Weights of a small image classifier: arch vit.
Rows from block 3 of a small image classifier, named by matrix and row number. Rows with one number belong to one neuron. Each number is 200 + 30 x the weight over its row's rms, rounded and kept within 0 to 999. All counts start at 0.
After each neuron's rows are labels from the 100 images, of 14848, where the neuron reaches its highest value: "patch colour" is the nearest of a few named colours to the mean colour under the peak; "responds to" is what is common among them. Only what is clearly more common there than usual is listed. The data: drawn human figures in many poses. In brackets: how many of the 100.
# fc1: MLP up (model.blocks.3.mlp.fc1.weight, 960x320), inputs 0-63
# fc2: MLP down (model.blocks.3.mlp.fc2.weight, 320x960, transposed), outputs 0-63

fc1.285,259,194,175,263,190,184,217,220,208,230,122,226,141,178,191,202,228,169,227,206,222,225,180,186,215,195,196,183,215,228,219,177,151,189,254,196,226,231,174,200,204,192,229,174,209,218,235,154,219,152,251,223,155,183,206,210,165,231,214,184,152,212,126,211
fc2.285,167,218,262,193,207,212,208,228,198,184,240,198,186,143,179,169,215,200,150,177,203,184,212,235,165,220,172,198,173,166,207,263,259,180,162,154,200,209,263,238,194,212,166,241,195,198,150,238,157,154,213,203,185,178,230,184,210,248,141,207,198,174,206,231
patch colour: green (26)
responds to: green trousers (45); teal trousers (33)

fc1.207,220,180,141,165,165,161,231,178,212,175,231,217,243,202,168,188,256,250,225,212,209,320,149,153,182,219,222,200,166,227,206,218,179,201,224,217,203,191,189,178,224,207,195,160,186,185,226,109,203,179,218,227,236,229,185,218,183,203,219,210,192,163,217,219
fc2.207,190,244,210,166,203,212,214,188,206,168,175,247,179,172,159,171,185,140,193,178,217,144,214,246,197,183,172,231,207,166,247,160,237,225,200,220,194,228,219,210,137,180,172,177,185,172,176,227,220,232,241,224,164,207,175,247,180,231,170,202,208,174,223,206
patch colour: green (33)
responds to: black trousers (38); teal trousers (25)

fc1.221,202,175,163,160,195,192,229,176,160,211,226,243,214,181,229,173,234,224,200,181,167,220,161,214,142,215,237,205,236,235,200,181,230,238,197,179,193,153,191,178,199,243,255,225,191,209,230,167,222,231,244,193,191,181,235,132,219,184,203,214,204,221,237,186
fc2.221,218,260,164,191,229,229,232,224,234,181,220,189,201,245,154,237,240,178,167,192,156,178,258,149,202,233,170,181,216,180,175,240,197,177,191,250,197,196,226,201,173,207,189,167,131,194,212,177,232,178,209,251,243,222,189,206,208,225,252,178,203,213,218,244
patch colour: grey (97)
responds to: grey trousers (99)

fc1.519,156,189,209,214,232,203,196,197,215,253,189,261,154,174,152,176,224,186,215,226,209,204,197,201,211,219,182,242,184,231,191,224,209,156,240,175,198,214,198,230,207,224,221,234,257,256,276,224,235,157,182,187,215,228,188,229,240,219,149,203,188,227,215,192
fc2.519,156,249,224,212,157,164,163,189,212,147,249,173,164,218,169,256,195,186,209,151,219,201,205,218,196,195,197,217,147,169,180,177,234,212,216,182,185,242,189,234,144,230,199,116,203,176,223,186,193,221,205,220,162,230,158,242,227,205,161,232,169,215,193,188
patch colour: purple (30)
responds to: purple trousers (100)

fc1.646,204,179,211,183,178,206,211,189,173,255,197,257,226,215,242,197,296,197,241,219,177,207,138,194,212,177,274,209,190,215,221,187,197,241,221,164,170,209,108,170,200,169,195,222,210,210,158,206,191,184,170,188,177,237,176,184,216,185,179,225,225,206,199,270
fc2.646,179,146,235,194,215,209,211,257,198,219,138,199,179,152,231,190,153,189,210,180,227,188,182,245,178,175,179,229,175,198,235,177,220,190,234,130,193,197,222,216,197,175,224,218,204,194,149,203,162,234,188,208,232,162,182,202,232,192,205,186,217,154,200,211
patch colour: brown (81)
responds to: pink trousers (33); white trousers (26)

fc1.379,203,184,223,179,185,141,246,236,171,202,192,192,206,185,233,230,202,229,225,215,197,248,199,233,165,192,218,157,187,284,176,202,165,190,227,165,224,189,205,230,191,193,236,192,253,230,141,256,212,209,203,251,197,198,203,198,214,213,251,163,167,129,193,209
fc2.379,196,222,189,163,234,229,223,191,227,175,252,251,192,239,203,173,262,148,157,184,187,149,223,210,220,230,190,191,233,218,207,212,191,180,188,199,142,192,212,157,161,261,180,172,172,220,223,179,215,191,222,184,197,233,250,197,173,182,176,185,198,258,238,218
patch colour: pink (36)
responds to: white trousers (56); white top (31)

fc1.425,268,224,189,177,220,235,211,230,198,229,210,190,150,236,188,171,188,196,192,237,186,282,186,179,202,240,175,232,244,221,193,191,230,215,233,210,217,159,185,217,224,217,254,176,208,226,273,179,242,213,244,148,199,197,240,220,175,153,258,158,246,171,273,189
fc2.425,166,198,229,192,164,177,147,225,175,140,183,182,215,198,232,252,183,258,227,247,266,233,189,188,195,172,229,231,194,175,205,219,237,199,169,190,230,164,210,214,238,198,166,208,238,202,161,201,197,246,206,207,189,206,181,190,180,192,185,195,189,173,168,175
patch colour: green (25)
responds to: yellow trousers (57)

fc1.81,182,197,189,235,240,214,202,204,193,189,218,128,192,221,187,231,175,263,216,214,179,249,203,180,241,224,205,184,198,266,169,225,139,167,158,189,278,182,188,234,233,163,148,216,194,176,202,135,180,207,230,222,201,153,218,201,199,211,222,217,153,192,182,184
fc2.81,140,173,218,263,229,191,174,231,196,189,222,236,236,145,189,206,197,224,187,222,199,198,216,215,195,165,205,191,155,221,150,208,179,203,223,197,196,220,214,259,252,212,187,162,256,191,167,197,210,199,198,193,218,179,187,232,257,199,202,194,223,180,163,135
patch colour: pink (41)
responds to: white trousers (60); white top (37)

fc1.112,224,215,167,201,203,205,182,238,234,195,178,273,197,199,286,180,211,230,179,191,198,199,245,169,218,150,213,146,162,167,226,179,206,121,163,222,221,188,163,233,214,226,225,263,183,221,232,188,177,165,267,216,199,160,164,189,174,223,157,199,230,210,228,217
fc2.112,160,248,241,207,200,193,162,217,197,210,251,143,138,172,218,199,174,203,204,190,199,188,204,210,171,199,171,165,157,219,201,171,206,240,233,162,258,250,157,187,128,204,250,247,228,234,204,231,243,244,189,182,224,249,206,192,201,253,178,250,195,160,158,226
patch colour: grey (71)
responds to: splits (38); purple trousers (27); pink trousers (25)

fc1.270,230,179,188,214,210,220,222,150,162,221,227,179,205,224,196,203,253,174,245,191,230,178,131,221,202,228,207,180,186,180,199,202,211,231,164,216,201,223,171,180,222,162,183,179,228,184,216,176,215,208,197,207,128,175,129,183,191,224,171,262,177,175,164,207
fc2.270,183,214,218,170,213,218,129,194,250,202,217,198,172,209,243,202,188,143,163,171,172,118,204,218,210,213,175,182,204,210,165,181,164,242,207,189,159,203,238,163,150,193,191,253,176,219,204,204,222,259,205,172,210,191,270,182,202,229,227,158,207,265,213,196
patch colour: brown (77)
responds to: red trousers (42)

fc1.696,211,224,221,258,261,203,193,204,170,205,167,254,209,195,172,170,208,207,185,195,211,173,204,168,143,207,175,184,209,231,244,210,160,184,155,194,216,240,213,241,190,223,256,227,186,193,202,201,206,176,149,219,229,209,176,253,198,194,202,206,185,222,221,195
fc2.696,243,210,192,221,150,153,197,182,213,175,205,169,174,210,217,203,210,267,281,235,220,282,188,178,218,202,214,208,168,162,209,200,198,170,194,261,221,217,163,162,251,168,213,154,231,171,175,225,234,230,192,214,172,205,147,224,171,212,171,156,198,184,149,265
patch colour: brown (57)
responds to: red trousers (100)

fc1.10,207,200,192,221,191,211,167,174,208,192,230,223,205,244,184,202,208,200,185,183,200,247,192,262,163,249,209,195,234,177,190,170,235,168,154,218,229,174,257,222,310,263,182,195,209,190,194,226,286,169,215,213,172,178,224,185,179,173,266,216,215,207,226,172
fc2.10,213,178,239,211,167,212,255,215,207,192,171,181,252,191,210,206,154,166,217,241,222,182,192,241,147,174,236,186,204,154,228,217,240,206,179,153,208,178,193,204,215,161,182,216,261,255,146,190,199,219,175,190,222,196,204,166,209,196,192,209,172,135,193,187
patch colour: cyan (35)
responds to: teal trousers (26)

fc1.254,220,208,198,216,207,197,127,213,226,181,179,217,214,185,187,197,185,191,184,242,214,211,185,162,252,182,290,176,225,225,224,208,177,214,185,164,155,170,230,219,254,165,191,174,235,179,192,167,201,154,207,223,181,228,212,197,161,124,205,219,225,194,216,122
fc2.254,185,244,224,210,227,187,204,217,221,176,227,211,154,186,238,251,224,213,178,192,244,176,206,217,214,158,187,204,176,171,187,162,140,144,192,207,189,236,165,192,237,163,174,201,247,208,184,190,250,262,233,232,199,204,171,210,142,227,183,265,249,221,160,132
patch colour: green (26)
responds to: stocky (68); purple trousers (33); blue trousers (30); top: brown (25)

fc1.18,246,205,193,197,222,223,180,228,207,264,202,237,121,242,203,219,231,203,197,209,201,264,145,172,198,225,221,236,228,228,211,173,178,212,225,189,205,181,161,226,177,162,211,192,246,203,255,176,215,174,252,218,187,189,200,209,209,145,228,141,171,169,233,209
fc2.18,151,233,242,215,213,179,198,210,158,175,205,158,186,159,188,197,149,235,241,220,270,196,183,212,170,175,172,226,192,157,181,228,280,184,220,177,219,197,190,212,208,222,208,173,212,190,189,230,203,301,215,200,166,216,167,230,187,198,182,210,174,117,195,193
patch colour: green (39)
responds to: green trousers (52); splits (26)

fc1.5,216,187,162,247,203,213,202,173,188,223,210,177,169,214,162,202,206,177,234,245,237,186,162,197,137,194,176,233,215,210,217,192,219,246,232,155,224,185,186,204,214,216,251,215,154,182,176,208,254,216,172,242,174,220,207,227,210,233,230,263,165,158,235,210
fc2.5,220,204,168,156,163,165,199,221,257,191,179,163,181,190,233,194,173,162,208,172,211,188,150,218,241,214,147,204,190,201,196,180,174,270,233,226,209,227,162,202,182,155,193,160,172,201,200,189,175,219,237,136,183,210,185,198,193,197,197,156,199,191,196,182
patch colour: black (26)
responds to: grey trousers (82)

fc1.22,204,175,179,176,256,277,202,178,154,208,201,162,197,226,176,212,216,190,230,205,188,169,215,246,247,196,218,181,210,225,205,220,224,185,194,202,165,192,155,167,191,184,190,185,165,178,190,225,149,177,175,153,155,185,236,146,188,206,195,183,172,222,260,183
fc2.22,221,208,219,181,216,235,189,200,270,200,245,229,188,166,244,205,142,123,189,188,206,148,215,239,189,199,168,211,145,213,204,150,218,229,238,201,180,222,172,256,188,179,179,185,200,209,204,236,210,249,199,169,232,199,216,185,169,193,180,216,200,228,225,179
patch colour: purple (46)
responds to: purple trousers (31)

fc1.539,250,212,165,219,214,186,227,194,236,175,154,221,121,219,205,234,164,226,200,207,218,178,216,238,204,269,191,232,201,223,211,199,210,182,189,187,236,204,214,191,283,222,205,145,199,184,196,166,224,222,223,216,154,241,177,184,230,110,245,210,167,217,153,173
fc2.539,216,156,192,183,196,212,219,263,161,196,229,185,212,174,203,150,235,224,207,219,181,193,168,166,213,217,172,215,245,209,143,201,218,246,248,215,162,187,174,193,151,227,206,200,140,171,229,238,191,250,208,183,176,204,194,198,218,141,199,213,250,217,215,214
patch colour: brown (52)
responds to: yellow top (76)

fc1.492,190,232,158,231,188,200,225,162,164,191,153,183,229,190,180,219,249,258,231,218,215,280,200,226,209,181,187,219,250,217,171,209,192,141,187,202,223,200,182,205,204,222,194,205,201,149,191,181,201,221,229,211,180,206,165,203,202,208,210,189,191,190,188,229
fc2.492,188,263,209,222,182,193,158,167,222,204,250,210,204,228,204,265,199,190,181,223,199,171,266,260,189,189,209,141,230,237,177,185,263,212,266,151,198,224,151,151,158,219,181,202,207,198,211,170,260,233,202,205,157,225,231,213,219,202,213,202,173,199,276,171
patch colour: green (40)
responds to: teal trousers (100)

fc1.616,181,144,192,215,195,226,255,236,167,320,200,211,245,196,161,151,190,245,246,202,178,254,172,214,224,203,209,149,156,231,224,184,208,217,223,180,240,186,147,210,215,167,206,181,213,164,190,203,148,198,212,200,243,182,162,251,236,175,247,197,211,213,170,199
fc2.616,196,215,204,160,250,206,222,212,243,197,197,174,174,251,189,234,153,186,201,160,138,218,234,199,185,199,201,186,214,161,233,204,178,196,209,219,154,189,186,178,197,187,194,188,147,145,210,220,184,207,234,199,180,201,171,215,177,150,201,195,169,199,203,196
patch colour: black (32)
responds to: blue trousers (49); teal trousers (44); splits (28)

fc1.126,221,197,179,283,234,239,226,202,208,241,235,199,169,198,203,236,200,195,220,200,239,210,225,214,154,191,239,192,175,212,220,189,196,171,161,215,232,217,236,230,281,222,231,185,212,202,196,145,192,155,260,287,231,186,223,238,244,214,213,180,194,214,217,226
fc2.126,224,208,197,178,193,218,240,190,212,180,182,186,228,255,189,258,175,203,199,186,187,197,221,219,221,169,199,182,240,173,202,180,218,228,171,180,207,170,189,203,209,177,158,166,263,135,230,204,191,213,233,197,146,216,159,161,219,216,174,131,210,219,204,214
patch colour: brown (60)
responds to: yellow trousers (46); orange trousers (30)

fc1.76,200,195,169,219,245,227,236,154,190,180,158,247,162,190,165,215,211,191,168,143,243,182,174,200,193,207,219,234,247,164,192,208,186,196,198,175,219,181,227,227,306,213,220,199,162,198,234,161,235,209,224,210,176,183,179,219,196,196,247,231,202,247,207,161
fc2.76,207,171,207,160,207,220,205,188,186,190,227,170,220,206,206,183,160,196,225,161,160,207,193,246,216,188,234,178,231,139,182,191,260,217,248,167,165,166,148,206,163,190,184,136,203,169,213,192,144,224,224,165,152,222,199,131,256,150,165,184,204,213,241,203
patch colour: orange (54)
responds to: orange top (54); orange trousers (48)

fc1.3,184,173,232,209,222,166,167,201,207,231,178,221,99,228,256,165,182,236,231,197,199,198,211,250,147,242,209,208,148,201,222,172,201,199,191,156,205,224,157,230,223,249,209,224,214,230,232,181,195,201,236,202,173,172,209,197,224,206,195,174,191,227,201,180
fc2.3,191,247,243,229,225,227,147,209,160,168,245,173,209,129,193,173,231,193,160,270,171,166,158,225,175,224,143,184,206,180,136,268,185,166,182,190,161,219,186,198,215,163,193,216,172,214,157,287,225,227,206,182,218,166,210,202,198,252,215,197,165,173,199,187
patch colour: purple (46); blue (26)
responds to: blue trousers (26)

fc1.200,224,192,183,242,201,212,186,217,161,172,233,241,138,169,177,200,156,217,220,252,217,274,199,182,183,214,202,220,165,232,234,173,217,146,242,147,203,172,213,264,232,230,260,187,231,194,191,202,194,189,226,190,196,211,212,209,176,148,186,194,239,197,187,229
fc2.200,184,216,225,186,180,253,163,255,206,185,211,224,185,213,197,190,189,186,146,178,122,167,239,223,206,241,155,228,235,207,156,199,199,275,232,175,154,243,188,233,171,197,168,195,170,185,196,213,175,216,194,162,201,194,246,239,274,133,218,176,245,222,236,198
patch colour: yellow (26)
responds to: yellow top (71); blue trousers (26)

fc1.125,247,176,144,202,206,171,244,167,209,172,180,208,214,251,215,223,213,240,206,196,180,258,146,191,166,189,267,223,202,182,190,202,138,161,235,204,202,159,138,192,218,191,196,181,211,199,204,162,208,196,254,228,230,162,197,190,216,219,211,196,182,160,202,198
fc2.125,169,213,214,241,164,218,169,176,190,181,221,222,158,177,224,185,216,165,188,163,248,179,239,225,245,200,152,203,173,219,170,197,203,205,243,171,216,248,198,182,164,201,196,191,211,206,170,220,205,259,212,183,177,215,159,221,212,209,161,201,225,212,192,194
patch colour: pink (36); white (25)
responds to: pink trousers (99)

fc1.54,158,181,209,213,236,229,174,189,175,221,142,192,196,174,192,192,180,253,218,203,204,236,174,186,160,241,209,170,198,240,210,187,197,214,232,159,260,205,228,265,255,164,210,195,207,185,196,144,223,216,210,238,199,183,224,176,227,228,248,225,175,197,191,169
fc2.54,214,201,188,195,134,226,212,172,211,176,260,214,216,241,165,212,267,142,203,204,222,180,250,206,216,194,204,193,211,186,203,180,186,154,211,237,156,205,178,157,207,238,157,184,169,199,201,188,194,171,195,210,182,238,200,222,146,194,186,223,173,221,233,271
patch colour: pink (42)
responds to: purple trousers (40); blue trousers (25)

fc1.480,258,200,152,188,228,175,216,220,212,154,236,193,159,207,140,202,271,165,186,188,250,238,250,204,213,249,200,204,238,238,213,218,211,193,213,191,161,235,227,198,209,202,244,165,194,114,185,187,204,177,163,242,186,214,184,221,154,160,182,210,192,225,160,231
fc2.480,215,224,211,260,211,174,211,231,222,214,198,162,162,185,214,196,97,223,172,195,227,201,181,237,185,176,243,178,222,195,185,176,249,238,229,174,231,212,200,225,240,200,215,197,205,180,172,218,232,299,200,176,193,232,239,196,260,194,234,192,238,191,215,189
patch colour: black (44)
responds to: black trousers (64)

fc1.484,227,194,190,206,228,233,192,242,224,228,215,221,180,209,192,215,169,223,211,185,178,163,215,179,197,154,192,217,218,239,213,175,163,196,195,187,239,148,192,208,182,189,210,186,233,219,217,185,212,210,208,206,185,190,194,165,214,160,210,209,183,164,194,242
fc2.484,219,237,204,237,198,215,214,248,205,177,242,187,201,229,179,204,242,195,159,196,176,196,239,210,158,214,181,178,197,233,171,186,193,187,208,209,189,219,170,212,164,241,190,215,142,207,162,203,263,249,195,233,185,231,194,242,217,216,200,204,214,166,189,152
patch colour: pink (38)
responds to: pink top (34)

fc1.42,214,205,153,278,221,208,155,224,184,229,221,148,150,132,151,229,241,126,180,199,285,200,227,258,152,191,227,164,166,210,241,172,178,152,160,177,184,208,189,197,199,169,247,162,242,199,193,204,214,204,250,208,192,179,195,210,216,195,174,212,186,235,174,229
fc2.42,256,216,157,261,162,202,229,212,244,167,192,210,255,195,163,242,184,168,228,225,228,183,254,204,241,161,253,195,215,179,207,142,204,233,189,210,221,176,181,179,224,129,198,181,230,208,188,172,174,173,232,209,242,214,188,164,201,199,249,167,220,207,141,218
patch colour: green (27)
responds to: teal trousers (50)

fc1.521,177,194,242,243,195,197,185,185,175,221,212,197,184,180,208,133,182,142,219,231,219,149,190,194,210,198,202,222,184,199,246,203,226,175,235,164,208,155,219,211,227,199,287,199,220,174,228,219,186,153,170,219,191,212,227,187,203,188,198,214,168,191,256,263
fc2.521,167,212,194,244,167,209,202,231,197,180,225,188,195,203,193,185,222,193,190,226,244,190,211,251,226,244,188,219,239,257,214,188,233,203,176,204,213,228,192,181,175,231,130,198,111,223,156,192,179,153,184,222,148,174,238,255,201,198,189,182,198,173,247,212
patch colour: brown (63)
responds to: brown trousers (31)

fc1.399,177,174,182,196,253,221,212,176,206,216,171,251,153,217,207,171,182,186,244,201,236,178,187,204,200,186,206,211,161,216,202,178,224,197,204,189,203,221,263,235,209,236,192,221,230,168,222,160,215,227,221,228,170,176,192,203,208,236,151,168,225,220,181,191
fc2.399,221,126,146,202,178,207,254,161,199,233,208,174,246,229,198,193,180,198,189,200,188,183,154,183,221,178,242,210,199,165,224,186,190,212,215,216,222,165,211,179,186,198,200,173,202,185,227,167,136,142,228,225,214,200,196,195,137,192,187,219,186,228,255,233
patch colour: brown (78)
responds to: pink trousers (33); yellow trousers (25); orange trousers (25)

fc1.62,183,129,186,170,170,228,196,164,150,177,183,183,204,141,209,167,186,251,258,180,191,285,246,197,255,237,203,216,228,248,200,211,180,179,210,188,251,154,205,236,179,209,178,173,171,196,225,162,189,235,209,192,196,202,185,162,228,201,200,212,218,208,218,212
fc2.62,221,213,204,224,227,192,259,197,182,167,164,224,213,204,132,213,193,243,213,172,200,234,205,160,169,162,172,161,182,133,157,221,214,212,227,219,194,245,217,192,237,208,224,165,216,166,187,189,187,180,173,149,221,205,161,229,244,183,267,203,251,180,128,190
patch colour: pink (33)
responds to: white trousers (66); white top (37)

fc1.516,207,196,181,199,220,226,143,180,176,189,222,201,197,244,195,166,235,200,180,140,199,222,254,251,166,185,178,251,208,200,237,170,230,188,169,181,248,206,224,217,170,273,230,156,236,202,158,200,212,177,208,233,179,203,144,188,224,197,157,177,205,163,237,202
fc2.516,213,220,182,232,200,224,220,227,226,166,177,223,188,181,138,235,205,190,178,206,243,203,210,205,206,168,211,211,201,194,197,185,152,168,191,240,177,238,192,220,222,179,196,177,197,233,219,202,183,114,236,210,197,198,220,218,223,198,225,193,194,204,198,192
patch colour: black (37)
responds to: white trousers (35)

fc1.337,178,186,158,225,242,196,236,217,183,206,180,182,109,187,178,229,239,249,196,180,248,256,248,253,216,205,223,154,196,245,169,218,163,187,167,154,232,208,170,204,240,249,210,187,217,238,195,133,218,190,222,219,223,213,216,234,274,237,210,153,187,194,184,199
fc2.337,196,188,218,201,217,188,143,177,203,199,214,193,232,153,223,185,176,181,194,247,218,129,196,151,243,192,207,191,167,192,181,201,184,212,239,170,192,160,249,184,224,169,234,242,220,265,201,203,187,221,187,183,288,168,229,127,193,198,230,134,183,210,173,193
patch colour: blue (34)
responds to: purple trousers (25)

fc1.327,272,180,153,176,235,223,199,209,167,247,192,231,117,191,211,222,237,259,197,172,165,255,226,256,178,173,226,158,201,223,211,181,177,183,232,199,220,218,165,226,218,210,187,185,143,177,186,169,213,227,232,162,154,189,178,207,272,152,230,175,225,221,201,199
fc2.327,205,171,213,195,212,180,188,186,220,242,214,164,209,175,229,177,166,174,200,223,182,149,189,119,189,180,179,199,165,180,230,222,172,223,241,198,224,174,235,214,189,176,272,244,224,204,233,234,206,203,193,168,261,185,186,133,174,211,244,190,201,211,186,213
patch colour: blue (31)
responds to: blue trousers (55); blue top (35)